python train.py --model="contrastive image-text model" --dataset="drawn human figures in many poses" --train_examples=195000 --image_size=64 --crop_scale_min=1 --horizontal_flip=false --color_jitter=0.1 --tokenizer="word" --vocab_size=44 --loss="softmax" --embed_dim=384 --encoder_arch="efficientnet" --encoder_norm="batchnorm" --encoder_activation="silu" --encoder_channel_attention="eca" --encoder_drop_path=0.05 --encoder_depths=[4, 4, 4] --encoder_kernel_size=3 --encoder_stem="single" --encoder_expansion=3 --encoder_widths=[40, 80, 160] --text_encoder_causal=false --text_encoder_width=192 --text_encoder_layers=8 --text_encoder_norm="rmsnorm" --text_encoder_norm_position="pre" --text_encoder_activation="swiglu" --text_encoder_mlp_ratio=4 --text_encoder_head_dim=32 --text_encoder_fused_qkv=false --text_encoder_bias="all" --text_encoder_qk_norm=false --text_encoder_parallel_block=false --text_encoder_inner_norm=true --text_encoder_positions="learned" --init="trunc_normal_002" --residual_init="none" --optimizer="adamw" --learning_rate=0.0018 --beta1=0.9 --beta2=0.999 --eps=1e-06 --max_grad_norm=0.5 --max_steps=10800 --batch_size=256 --epochs=14.2 --lr_schedule="wsd" --decay_fraction=0.3 --final_lr_fraction=0 --warmup_steps=2160 --weight_decay=0.09
Rows from block 5 of the text encoder of a small contrastive image-text model, named by matrix and row number. Rows with one number belong to one neuron. Each number is 128 + 32 x the weight over its row's rms, rounded and kept within 0 to 255. All counts start at 0. Numbers have three digits each.
Before each neuron's rows are labels from the 100 texts, of 14848, where the neuron reaches its largest size: "tokens" is the input token at the peak. Only what is clearly more common there than usual is listed. The data: drawn human figures in many poses. In brackets: how many of the 100.
# gate: MLP gate (text_encoder.blocks.5.mlp.gate.weight, 768x192), inputs 96-191
# fc1: MLP up (text_encoder.blocks.5.mlp.fc1.weight, 768x192), inputs 96-191
# fc2: MLP down (text_encoder.blocks.5.mlp.fc2.weight, 192x768, transposed), outputs 96-191

tokens: "grey" (100)
gate.412:096136167142154149115182120184091140104112182091108166104052176126124130144129144137136184092065103175186179087046168132120137103077096164121115154074186127123154168131160173062160088184117124085104112079106141110082182118157101149138146150114133130125122136111117147141172165156132166113
fc1.412:081154124115109168142096132126131122100080121157116112099149108144133200121139100130126117188157151131120119139120105121097081184094153122137127152118078116098110139061070122107117105130161136164109072103122164121050173147124143118166176150076092127131106156148134156108137123114097181089
fc2.412:069198134113127134195145147134163147133100119186120147084152154093123172138121145102159158138090117145119124127148129163100048126061129123128112125128113132155099177078080125099113097113194103123111087039141154129107181108110134141161146116099062160134093176128141193114169163126128149088

tokens: "red" (100)
gate.712:066103118112166116119188103153143079139186117175168132173174152058144105145084100136168136149168125175167162112151170128164108141147084125082131170110135127110089111144132155096150080075134138172161091090092165127140146143150099070097106117119106128111090082140172150151108134130109095120
fc1.712:098115106142192125099196077125155108205185149143179150153157150094139133128087105114164112118130187133160139137116150129112175133148081172139128153121172131077138149146167162108144081123102146163142121107092129125146103126107100085086066118110127070145127102109181127149132152136131083141
fc2.712:029097131117154095118202075132169102178139111105114143166132159101118110153156105115161124135129143122106090107128095113134139111165117087081175129120173130082048080155111102131103099066144181191178118076140173110127125141117090064124112098140119098100113111141110132127049141102148151157

tokens: "brown" (100)
gate.656:134150081120121136127158084077120107115105166161131088114082174154142145123166111109114148103148128136059214111162147194160089152138106105120119136055087103087127143108153085116150147108106113117112155162120067126125118128155146131179168147128138124132153093093150097144145160121106143135
fc1.656:089122128137128064174074152103126120116128095155103168086149196096145153131143153164183180138091074114087100094140107158125102132112157173123120141151145136099049126125140174088136128144120123066160169108118123091125076151098162129097141163158127104152087139112103151094156216141082095047
fc2.656:113154117102100100129155202108171136123147102171162160085098132090164138085115137137203188136128108071131102137096149123152133131131124124169155134144169156105116157020099172082100117126109135135140143077132148159100148166139136179078179147193111137143111159091094139116117191155100125137

tokens: "lying" (100)
gate.471:138155150152128141095190123106116131119129125195148154150131119166160152147149089177133125152111146146075122158046099133119113139190094092100104131136147166108150124149142123136112141145135143175144153169105158147066094177164175155108131117090118114090168078133206202129182124164122098169
fc1.471:166136127164101122105119175089125128164149183117111123132125087176141134139182117166098169115175154164091114133095144119098119142133128093119050090107121183128095102139149109150089148144099065148151169142085190097135139141156180161160099077104099146091141187112175164119143088128085108154
fc2.471:180165138144130134029205123097156159135155124182131134207124114136171130170131139178121166144128171111061097154000135106109097115125068079086096116085138177106156111172112113104129155168112133142159201162094172140121097122115175093133150130092095152118108123135157172109148158100087098127

tokens: "teal" (100)
gate.714:122119160162130163077135099080158168099099102107077165162140126123150145177145147111170087136111156118082088131162167155142106140184140096159183111177082111084095120102147056178081151153149107108130104117123118134097155121068166179186091135085145164144098130073094143112069125080088137150
fc1.714:100138150157120102097089122169123141178170172089193177093121152133097177137109079143119079112078136121194145180155141151128131110096106185132060122117196165138127154121118075106123101125131092166141158074092127119175141126135146149128067160151127129125188090111145119103089150142186185123
fc2.714:064122174082153124186183165156138152116160151101146153137144146143164134060114134146150172123100126199118151104063092097106166107094110144056109091051160189160117162162110119123160138126103136141116104126103158098139132134144080100132149111157130101141182170172154109076162190153179101092

tokens: "grey" (100)
gate.385:136101121114049101200102188071105075117089108170137128054114094112150150102095161201105129159126135077089137162150117150151075110109214086146118108206097154134137108127107110176089147095161090094104082145163116142114130125139178168162145109136150165119119130163143133068179109167143141123
fc1.385:153154132132139156080120150212090170086110142102136131155082134196133090151186147104120147097129107135107183124117119150140144152110113157137150152066126114148193125158136114102122139177065139070106154148100104084176122105137118161133115127137218102170150148104103124145127130109177157113
fc2.385:101132153089133074199135110083162040164107146155136121119132125070152142161110098120127150172147170129116093181118175129144108132120139101098133094153172134095094108090078142143103115047174112177127125095164141133148168142087116083107115097129087143098123101161167162077131146131145129114

tokens: "white" (100)
gate.387:060149158144128187110169125147167177068149156132112124167139148148111147150149165102191187122141167155122115090180082101124147137175145130160145140006162127162173132151113113147118152143114195155159142098139101131122135178123113160191119063136197095180122200166085135206098131092157145101
fc1.387:102162135162131175125110084163156137107113174134129142106144169161163160124146096115085088063146140149119153151181145134123132173100094149158134171106102136142167167143100043180119082140047140167107064160154117121180092127132131085161129117030155111168111118129159138122115127088136173177
fc2.387:062175140132142191125133090157142200116131145130077109148134155167093170123137154091130207108158161127098107103184087127115152144114122155162173124036155124182178113130109100133114116156090213142151117118108092132165098165134139136178136125114191125163115169126145110226118127075137160116

tokens: "purple" (100)
gate.737:095130126073075150122150146198105121092104135103150141146106134106186119095081093146129163218084144158120117134093129109156195172156089136096094185123138121136068122136157102111110067103125136094137145170161130110150122142122152071172134107145153078163155171125155144100186151168159070093
fc1.737:154163127087125158125154163140170121029071090125108119128085124129092137164178130116172167162120073150122158068113114114169090166217092068116164175057148063082093077115139180170084154148121176083129139154179109182146176145128164132131176127152123110135116145163092119178103062114071089083
fc2.737:106127145051122133218102121185145091098141123122132149126069117150171108113112100150108157200152155122163157122068132124187110152140129139043123132027145090110079138197093113096139106111129146171103101128144120115149141133121126103135153135189150128145126169186104130106176122165139080137

tokens: "white" (100)
gate.124:082158203145142202102146123167161189119136154144137172137135145142107198136150133100154195090169129157115129127181122098110155157115132159147127166049145129179160144119099096156100134182087201162141104091112107163156114128107149163207140093104181131190134177120155120208099134082124144111
fc1.124:178083107110117070168111198080092092152134075163137136120119098113133096132109120139177125161112078117132141112054140146123130127133138100097129119198106129092094126139163220103152138104191092105132188153114174137090147081136142160088127142208070140081164125095106141100167105155108065110
fc2.124:184073117119117057137120162090094062133129116134168129111124087091142083133116112151135066153102094118167137142075160136139108105151135107084101131227101143078078139121144172113133120100156048110117135134142159128104152099127114134073121130157054124086139083134100163042142122186109105133

tokens: "brown" (100)
gate.391:147122138170076145141115133125152121164125159151142137143172106082175174087103117133090069170164129105130082182180146105157115183086163110114093158170073135112082158093092089176120125119123100183141081115132119166152100183104159069127102130051103109161098105166183161062150160131148122104
fc1.391:103110135116105153174141118103125111148088147148071152132134055117146160135179148098165119156165152160123106155166098107168083130108181094107145108123109140164112128092107136139127131129218150165134142090164138149139181151097121114195106108140095151109119133218151141197151050110139139122
fc2.391:110086148103143143115135092148110139099131095086117153138121129165083123169143159123196176128131125093163153042135105130137128132182118157135132138069149081154165125152164161100134142137099177112132183152137132122129126081121097196136092123219165119118137172070075138222119102139114083161

tokens: "brown" (100)
gate.573:136128156159155134098171166117168141168124141107125119173112130176116117089163156066181163159144127118165052085123152159111162114165157077127121126113115153161127176089160175142101172128175142097129180123123130148120150146141086156121098117165180162101155141130101117178114085116160133085
fc1.573:101137144030055146175131150107114142093103106129081173104134094089096132188140140119207139088112114133122136071130047129138089084179122102117150112115168094150166088171155145099145106127168198111131171130091144109107119101058134189176150101203140164117143153133072124166122092172075112114
fc2.573:222150098204130113137103128119108091167171156106171094125105182134143171102098099128092077129171131111185125212137182119089173173092129118175151153179110192116084183105136120155115117120105070166115098136147133132100084169173168052099123157064111127098127126083142117118138135099162158143

tokens: "white" (100)
gate.610:183100084111091077134100197086106088182149099120128110113109100133082110097142092128127125171132078092113085136068089122126154080148141130103092151197117118139079135118162154119135160117182095147153156098114165153087109131140195145095107172175095183135160140133112127099185129158093085118
fc1.610:196109109096132070146147144086079081160108099114127108107130094098141076118100098166137075151090102121163140126070155152151108100136123097117105092219119132088082131145164157118142122108152065088108176153140147115124142082131106115065107138169038139067140080118117130073169130188103093125
fc2.610:073156126140121183107135114179169178114147129130114159137139146156102195114137143102125177120152131113110116123178088116116161166093138161161144138072125099191172117117108106139152120166111196154152107109089106135141085145126165157174137140115191121156114185145166096240105121071136129112

tokens: "white" (100)
gate.740:088136196152155207111138100160165173111153164133149178151147127151113225131131142103149181086188138158139127107207121116113151141126127170154135147047141154166189157142109097134114122184088174133136121126116107156160104123091120160192120103101167138193135178130141140202103148090102136114
fc1.740:108170148168146181119137063165144158124099181113136091140129173147162174129144125117069122100144154159134147170206152117131118157101109145158110143080128149163157127124092035171114125147064132136117085149148087128216114155139122080184124085052165127168130117141154102136113151106163201136
fc2.740:064180136139140199117140091167154195121135148121085131149129167168108168122137147103122185099152168132090116106177093113115156149109122151166152123033156120175179122136114084137119134162097210148137120115118101129155105152133138126176135124104200131170118179125149093218109130076143153120

tokens: "white" (100)
gate.561:063130176109124190094131133155185147132167126140157153151126138141101160135171145091138186100150124121102130110135097083090134168145131172112116188074128173143123148137084116150127161160094189144160087059105126121155119194112122149184120123099204128204132186099153139160091126076150145117
fc1.561:102161143165170189141135030164128152107081155096120105143132146146150163134176118110090140087142184174126136136220150128138125167130116126160140129049130120163177129142099052157108113142058136133097125161157088105207106136126077085180131081052138124127120126162137118159096107102156189155
fc2.561:058171138144141195112144109161155193113133142120091137138151156172103170122148145099128183099152157134093112096177094116111149138107124136176147137039155112193185126124108094137118127165102208153143111114119105134151111151125146128170147126105194128163115176130134100232110132068162149119

tokens: "teal" (100)
gate.739:137131114148111180116114150087118136046064107157057123178123122114139131153134151120171138166144154153081113097146148106156128155191147072134221118134042134100103083088130147161097159122146160088136120154154151141112123159108143134173168126101156146133105161090105134159120095047066109117
fc1.739:158124127135139147107133123026140156063080094131075119154112113103120125195156128139155101134117114142077090096169115138102108167186133086146173095146053116118102120105146134175129178125178128121103079127141141145076120129073146141138133131120129150157088180101112120125129078071073134129
fc2.739:195136094174096116101067102098132087128098117166118108129123087105109134174125129092106091137162108060145100161178155152138110140161152117201150167215085069111138083088139156124112123148147113135114132133158120164127126137136160158101114145094126116122080091088114139178097059091076144166

tokens: "green" (100)
gate.307:158128166149136183105095129117174091150132130122170136179123158108155136109094059128157145116114189157175166119185137160156136175137147167083185118075105092126157132176081083120164163114154151165132139150062149094099158172140156102165127114115140112143113086060102134164127151142142130158
fc1.307:181155156121143157125102076105163080155116130126148115160125121102124137089091085144168110120129181137169132172181126142090136214127110172136121107105097093127152133156073079133183147136184138155137157185090099105130138159110141091150076163139149126155121079092124092184147126180168156188
fc2.307:191114179127170144143073122112179072175099126109142039140096144097144130096127124137170139080123174180131175195156131124126109176120090136084168084133085120129160178181091123132185158148176154166131129132076106111090134149149182144150089088145135129102121119144147108175119135127155133160

tokens: "purple" (100)
gate.266:114131104082105142139126148116151181082099143156093170106094110099137099088086125130134172156121118122114160125069150102189081202132135065127145154073089112093093117109142157140074079138066150129120127146135181184104161141127151100111194150170166062125144142107088165155110109138085022133
fc1.266:170109128148174146100125140106142094205142116191164137188162120099130160120148139098105096086125150144137110160133173166131133107095130122136149081212151142086165216114140171112116141121109125143140092104102106155120127173135126162135087112125159107109120077086071143105082163127168223172
fc2.266:079177122193133137065181123112122168178110098110149108151171137142099125141146137096164064059085127123093106129167151170074118100148132107176169098207109157162164090074112097136108130110112102113170140133092138121144141076174112138110123120068110126128133120077136151114116120089118173136

tokens: "grey" (100)
gate.706:144072143115087187126133102148152098154109118126120118137166131178116110129085128194114110165124081102086148087152130140120162091132095172088122100126192190139153130159192085151139091057184080185176092157090082075076083134099105177145166111154101128160104112075116071122119149128163143127
fc1.706:113176104137155066141130159091083134122130147138154131107103116095107129100184120081143141099121170140165087173107102131126106134110162104162108140148080078131114138106059139077110189184058147093074168072140177183174164118138157073099096132085158102093138162168112189156138120121125135151
fc2.706:116171096112136064137142119103096176107168161151137141105108098081101152089165109113166100065118168118158090182161135142112106143139164118139137158171078033139117110071013131110143165145084165098114166118149134142157151146136152087118097131112150126148136154165107187113154124138073120131

tokens: "purple" (100)
gate.702:152114150156186120084129130093130161136120140133106106114202141168130107150145153120147127075083121132088047178117088163131122039180119152167112077163157198155141124104137076154109136152138064151140127116120139121104170137122109142077161135150107132092100098111104121091129145164140149115
fc1.702:065166158172139160103105079156142123166081169138097099092151128177123132173132082140096124076081163152096134141121136187192143106138083154217130126153197177161164144074112082135120145118121075111142130139130112121178107075154147092141134130073143151159124091159139116165093105113151197122
fc2.702:199137098091138097188169173127128103136186127096089170176136151097115106079130155113136130171199123097115164104116138102115122196123197126093123166106080079098065160186104146117144111130139158142098116108183172131101105182161103127128104093164127146091118216133133126108151182130112077141

tokens: "green" (100)
gate.272:143110153184170076148135178106166154154211139168139145129092127195108157138128075112121159159071139111117154117087102216119094126167135192137166168122081124166136149130107108099097171158151118114113129120116117088131133138167085135108121131103134145161134181090120100143143136128107099110
fc1.272:142097144082116120110108124155133162158091090074159164090123112089076071096129108133155099087169129111123105169141105118094047124111146077114067130185135134146101078114106153106173168126161171128124137092142147111118116080117161158176105202149189157143155142141210105116132138185170127133
fc2.272:140129197165126156139102125144136109160115154102132134191156140183156144149113095090047156144078150099156136112158227128106135192117151137101177053137183119116185152189147105167155149115088188124086147164167134102109154108182084133079119147073106128143144095098092172097148118106152115112

tokens: "green" (100)
gate.361:154143167113147173155092108089168061143112173167165112171114106110163144126100077113131167111109180160151134149168140131138127202143154183098163095085084125109166132151070105135176153135168140152123117152058134099109153153111141122158114108104111119126103094141101151154109100118125146145
fc1.361:153183146161141155097103079140132115148133124085159123162119129109085136114107115151149104106102205128172123133182137152152125152128117191151136069114134088162155124133098065119165155134162153156138155153084097133116109171145173107157062140147162101170113064051124107155136131204181160182
fc2.361:190108174132174147156074126122192062168109126105123064145102141113150125104125114139173143081141168184117183193167126126133111168111088157070172077121080128124159163197093133128187144131171139170140125151068104118097136148148185156154094108141141137118127119146142106169118140125161123152

tokens: "purple" (100)
gate.489:100115102118092172084156130159148135029123121141125140123107129183176149153114108116149171236107145116117105109083098166170143134230130091127167199067126130152107109091118087149070106109110132122115127133165163124135115167114108065165193109116149115173130160132113120105165099135085109111
fc1.489:168138092186129153111146141068086122152121180161192129078170114152086141166106152168097061085110144130127080189171141148088149051108163139143131117166100175174142090113079048133129152146137113147129102114088103118089083156139124169174108128157165176145112095135124125072085132134109168157
fc2.489:091143082175171129080204120095131139184141114134184113129153146140098160168151157122214088070111117162121103139164132162069119078166103108189161136198109161127134150041121091131073149128093123110166145099113172143113105089140133107154090097113111158111154092107137130118104110118107217137

tokens: "teal" (100)
gate.77:145093134091098135072131171113125124062141126133096138139148111116175085135132155058136142175207155122085118131100139107168130196166167078097138197138086136067073104114124152111139112117133155134087163148128186157089140148117145122154186142139153092127040137128132182112153084087056065145
fc1.77:114135090168173104127117071096132165114091143119116119161133094093129128151145157094134127099111164139121137140191177128170128118149124104127150122137046089123102144142141117180103127155157126123100112183153130067090173136129135144166107121091102164147102153095104094120129073112100125098
fc2.77:179151080167140123109102157086119103132098118157081101133141113108104130161161167093136121095136138090098071102172132139117083112133126096183164145199067071077140093101169124149093125141128125113146152113129108161102107137094198174141099092114113151095106149099087130157099128127061165199

tokens: "brown" (100)
gate.50:145099082143116127142107136131100098125135127090140170110086067162084147165152112083111093128161096130100121122124085086110122119127149147090119114178056094153098128134112157159157122148138140160148078121162179111111108084088192101155119141118085191119138131127103127168144039127064094122
fc1.50:132164108106166069146150145053130152099079134157130095101139168100149074078102150204151157124153109106127127125136196182128116105139134096150146086138178103085153097097148094130098115100119137084132191099179099137144140162120133123093128147144131123077097117082119126071124168173120080105
fc2.50:139133135136082178099053125160150085151158131081125135151120104140112156173121115088107071132127115094119132166134098112096167150117149146137110167148108119160103155152140165141155123163186105144141070122094135159112130107159158173141132147096127153136120131142138111254076067087116140160

tokens: "squatting" (100)
gate.731:135137201159133137111120136190135089149172117173131155157083117119150142178181156098139125168131105083079108191148152084114165111142041123160103113123140137081160162126117115152201131165114136124130158146136139198188124079118148154138135128136097101086140132108147126154123148148161140169
fc1.731:152123142091134153098119085169170133120100190162053124118147157140164125099140188105139097157142074122135106114140074157128107124161057114185111143101144132111161141131095161171171185138187203082129123129147190088123126170135181118152126131136084168116142097151133135144130113121143142205
fc2.731:112046099134203122117123106139111097136131167110098143126135133118153122111160155120144099146187131138090044136111085079149146083182095123181155114151095126120105219163129089159127169192130147149124116110176140143188112110120164115092093108133072183093105155144094114125098157145148150180

tokens: "purple" (100)
gate.598:186080117106131140126117186165093163110148162078126119106153131091179164113112174107128114158171097082096170113125206124146079121151190127109132165127081159071074151088158135126120152140143106046104119138148117139118165172110150168102075129177124061111146162114130132143119113126097080146
fc1.598:185137095115131081121101150087159131135113088183158124105174105199088130078154097140137093123086143124152095119114061149092155095095124130129076083165139162163155130095155075168115158147162089133112147160118171146152139072101124112148170128138057171128134085140093150047163111178182131133
fc2.598:025130085127111135098155088141080118116118147113092143083103147155126123138140141078108152103111150122086119128071130125143125061179097101139115129117156157111195077117124127087056138081086123169121148080133135140180096127114141107171188122132158072104128084183168131136074137127146172117

tokens: "red" (100)
gate.13:062068165136139106124156099088141097140145127161130149175160139110200125129099093136171114180140130149113103116152152120118189164141161132104118167117072149092028148114120140143140082111142129190162103110104159142130113112092077048092155122078101144076151096127136148129145068097092093111
fc1.13:086086103132217094100175083147143092096171128111145127144167169070114129158133100121167100121166111149173148102144148107103128105151055163140118089114203134110117110144149098041131098139077163127165121067095144151141130134130155119168144122151146113130169090094125162144170123126146129097
fc2.13:069095140139163089133184110124163112178153114120107148153160162073120104162175154141190131140122131161152095137144084115135145095122134098068194104134153148104054108149113121167146139078141177200150097091137130124111132124140138067061111095119102128099116100145144130137071113091166139130

tokens: "brown" (100)
gate.642:116135101189107122115104121185175157164136158170163129135140159134148114069075083188085075152112163116155155206123166125124139164094126159103122166149151132110117129092163116131157120126097142143159037142116150147114089143156122098107150159093150082182078072111159124054134186127137135127
fc1.642:111102153079139128143175091110134144127085089080107133140108093135097150170174167112196153122123165168095125106143094145120100130223122137139157079057187103111177085143123198123118139165175170058113134128134138130133162108100109180123126106197157135111147195109093145194097077093112126147
fc2.642:089112166072155165151168105109106127116119116127133136138126089151092124177162197114212200153122153143146125065140126126112127119159152114132152109070140126169154126135121144116099134133129188126119174111121127154130158099133120186149093106221153115101152172132119153255071095130141107107

tokens: "red" (100)
gate.180:091142083106114108170104104146136162118151180132131156101127095054111164173126154166175069058072151158093110153161087081145083088113094125113162088097120114101134059127081136106138096134155154139115140114132124132147110093093114126102125118110131135131071119164136162117151116130042151148
fc1.180:126132120168182071105145182080138101166150123136178102176089139163166163096169095100124158166150140129172090165105185131092174183146199117118146210154078112153112188075136152144126196169082114117049153100187187171155148156185132085091069157129154128125166160111140104136129083124182130098
fc2.180:196132125142141165162114168090147103145167084141192113153140144173151172087108130136133153174176130128145131153183159135101170169096184141178109126133121219183168190097149105141146180143104103111099115149152122145110099127186149127133062136155119130115170153060127098163132111146172089113

tokens: "green" (100)
gate.19:147152114079142100145141115116107102130123104099138113109118136105106072087148139145160042091179089104092179162096147095067105168093117075121050111229127095134153106081134187120148089142129158135131096129105083168149132081114180164207101114174103141123193148173172119135147120121156100120
fc1.19:152124112074107085153185117090101156130084092123118043065123159088098134139169170180176089159162133131135156161159138164126151111135113056102061118180145205102111141084105095088160175129121167140176110119167082149119094133087190130154088090182170152122171117136163073148108158170126070107
fc2.19:160145136097076105144106128109051099175109054116097102131131125125123059080127120170166027096143169128133135193147108083131111179114133124125060078161106137125115069111109120120170110128132159118164134180082097156156114115108162112209077135218146140132157134148173101126119140170169102149

tokens: "red" (100)
gate.584:093084150176122125126135170197153167105177112134132150157161113042186132169097107115134135125110163117096113138159099131127099158192094113119167143093152133110024111135150115143142148134162128110135048129169159126115119140120083122133113093076095156101121136136107148146126136098059183158
fc1.584:187083089145097154146082193177138159129144162158087099162165154129153090127121131154154116145094157124109123163161123151138122159102200115117135110094061136196140107127089115137130107117110128102093139158199115149180168161123103126130098114093124133165076151148084136112133103099153143103
fc2.584:187193134116113176135077110141095129100131078083121126121096074147127158094135134110108149107102134138132205155157154163155115158146115132134074125175132136110127215099143145113193200130119095104101147183135079150083111154191117191138187121128152173149106130103130130153100092154082102146

tokens: "white" (100)
gate.91:092139149133162194182117089142156209159149102118118100153101141164145174094193089137053112103133160167158097140184186122182125132126151138131132144088116132138143132160134050206137140148085140150131131154132122128194101146137107099201121098073137088122137161158125122114070128097179132165
fc1.91:124133137097089153097093124153139208114154142133131095151161136145136151143138102128147166119206103120123064133166111085138143152178168087154148152073118164155118133098078133110091144095169204110135159088175097124161144185070140155145100137155175116187118163134138122136040145122119147114
fc2.91:066166138122125164111139136197152167112132174132143159151114169174115173083129155109139215060155148150086167074151062138083095129040124171161090106046138147181203142102109121106086112181114174113127134059121102147108122129090128161181123121097149144100147191113161106219136162133153172087

tokens: "green" (100)
gate.576:152120094103089128093093169093155142123130066100116129106146129111067159142161133133223096064142091116091165161124074118056117098136097146105101150169118162139133118135118143114163087139182160136157075106122114115120099118059155211183179098128162153121143150188104127125097153148095115153
fc1.576:121105122122123129145144063126070124139105127149136166119091099082109070105086141192135081146127168129151116141123171118170128128080166076122070097150142154151108107061154137143130185105105123152135163139114115185161159124143145070119061143183126129127118103117184105110147081179190122108
fc2.576:090127077119132143170129134130151116096138120101122138109123157168101073135166061125161056136178106150112146113166059101076134138100092139108157121129089139150136127149093111116170088126069176140202093161131143105160085143087160172165154127161120175146139148170127120134126151140124092121

tokens: "squatting" (100)
gate.115:119081139096183078083148082147144102128199094055120186127156130112177078151129183155150072093139147207193130094169152123093175165127140158111183091172107129165080134161099130054111126140083122177162077119142168108161129143088089120093123143145146115121133129124095126128102125115103100116
fc1.115:110100167151130157133108120126124156045115144046131077127132132164153115117140134107132129085123113121158155120133136133137116142147059080122134113200156124125091098123158144105132196109104127121138122168093079090148208109097101166169141128080172151109100165124127105121118146104126180085
fc2.115:134174099126070163106079144133156116060155107132099105124081152146036163087143122093095126142109153118144140120141157152149112148091099102111126142127048134171177173158134170138167084112104123118141175165145181144174148058102162139190154128100122094135125145136064112064172106144147159105

tokens: "lying" (100)
gate.379:127129148146138134154119124185108093122174121157090155156089149112142139162213162102147107133163100095092088132144140083130119099140076105169134128141104142137152187157106103162203180156115158127103124132124161171153109093156152116124135067099062144087101144109122152134109125153156147205
fc1.379:140103157026156120107150076177182148162092186166078155112133155131169154090120143103148095172097154117124076178082075136123126125173092113180123101116158124094156146110137152192137146167205193075133111115160147122138083104076170095139107129154106154133141121168113132105146175152154151156
fc2.379:116025138142201107107118117129131084128138178102096162143118149114146129137167141109131096143191126122093060146130083091158143097186099129173134125144102134124109202149117095169125167202127137152132109096169149154175110085088172129105090105123076223083126146156095098113104149137148141173

tokens: "teal" (100)
gate.767:131138196062095128105102119143138140138161139133159208054080112144156214137096047090103077110151101098177135165114135141137140157150109144170078167177163119130123140121108103143117096106118139116059135082118133155181114107123107095162095146130126092140164092111148147144083104106131094107
fc1.767:138079190141102107127123142115135121117101117178159166102107106203092184121097108135143106146141092113148126164104129139153135196086158151091124132151097153154147130121091123139098098063130167147097143149051155129105143075110114061166114167155142164106116097162127115130124104110175078088
fc2.767:122123180135069084119047139137132080092142119142141161098075059141125119161089000132111133166106093073161167155114158138153146143110154141170129146168166120186142142105121138104148122103130114138046133141125125142118146107184093097110162199087115126154126068142155134159088080135077092104

tokens: "teal" (100)
gate.670:155131118128098158101086116089144154095098062142105121155102118106126159131142137106137146103128090095112133121177152107115072181171143095175203122177063099048080123069151174117138137097138108137121137147142167138121125155080159173144122130085164113107123162109149129130127102010096145083
fc1.670:090140149124142113144070117187160134220224159093184109089123149182104107141097121117088117105067123080104116165093107167116161081075077153125086109187200166137188180122131129148144124168115093140125152096108109108177122127127136132142119137157115131105167114169140107116121188177232189071
fc2.670:069138178076152139157204144145106173134152135099157123115130144146164109083116133158161166106105141221143164105078109130153144095113106134077108095063185200153151135166122114086119153114091129137146131109080132112130146121133096101169146101139149101117184182181146113077153196163166131101

tokens: "red" (100)
gate.704:112146107110102130122119146158122171073133125146098145123127118103091130174115145146100034088120106121095148118174071111151057051117116120081136091089118133093135026127082113105142089132153146097170113124090106121168119122097109164168193089119111122117093136197127130108159140158098142149
fc1.704:121123149102130137162123103181141135140106164115110156097131086054099123163129136146161113035055117120057163147178121095145091114108034141103166075083157109053140056141132134108167087125145123121154107186074087138123086136110122161132157112117117132088099114145120152154118131117083111136
fc2.704:054092129126119089090130087154118148106084180132053158095095131078096075183145120123113098073078137146106129097099111113164072087165086116081155122116135059087091043138106134116096088112152164165176144088103156119149145116070135116124189125107137141113114101190130160099139131121062183130

tokens: "green" (100)
gate.372:186139131136180156176189123125159125171148099150155086131108145146095167119121139125119127090089134187147101104154128110105123123091106134127084120150094142152172123130093129151165160102149136145109112151158081079119107094136099131095120018138102103177114135177199098145103082176197177187
fc1.372:175121162162148138126063100100189071141145118059092148134123168114148144107122105092133120090086192075159113167138119130130094129111126144076094122158118099104188127153139070123121100154139136128205214060142108154140119138099106169159085136128157149137150117105106094092117133125142151156
fc2.372:137062214145130169075125122109180095147089178120138088137110158134107142119091113155158105164162136188138145203157125130175123200111112130091140118138097132079114103163102135139115111146172129145213172146089139160134162111048185127162092160151140159123142121161137137111115145070084117104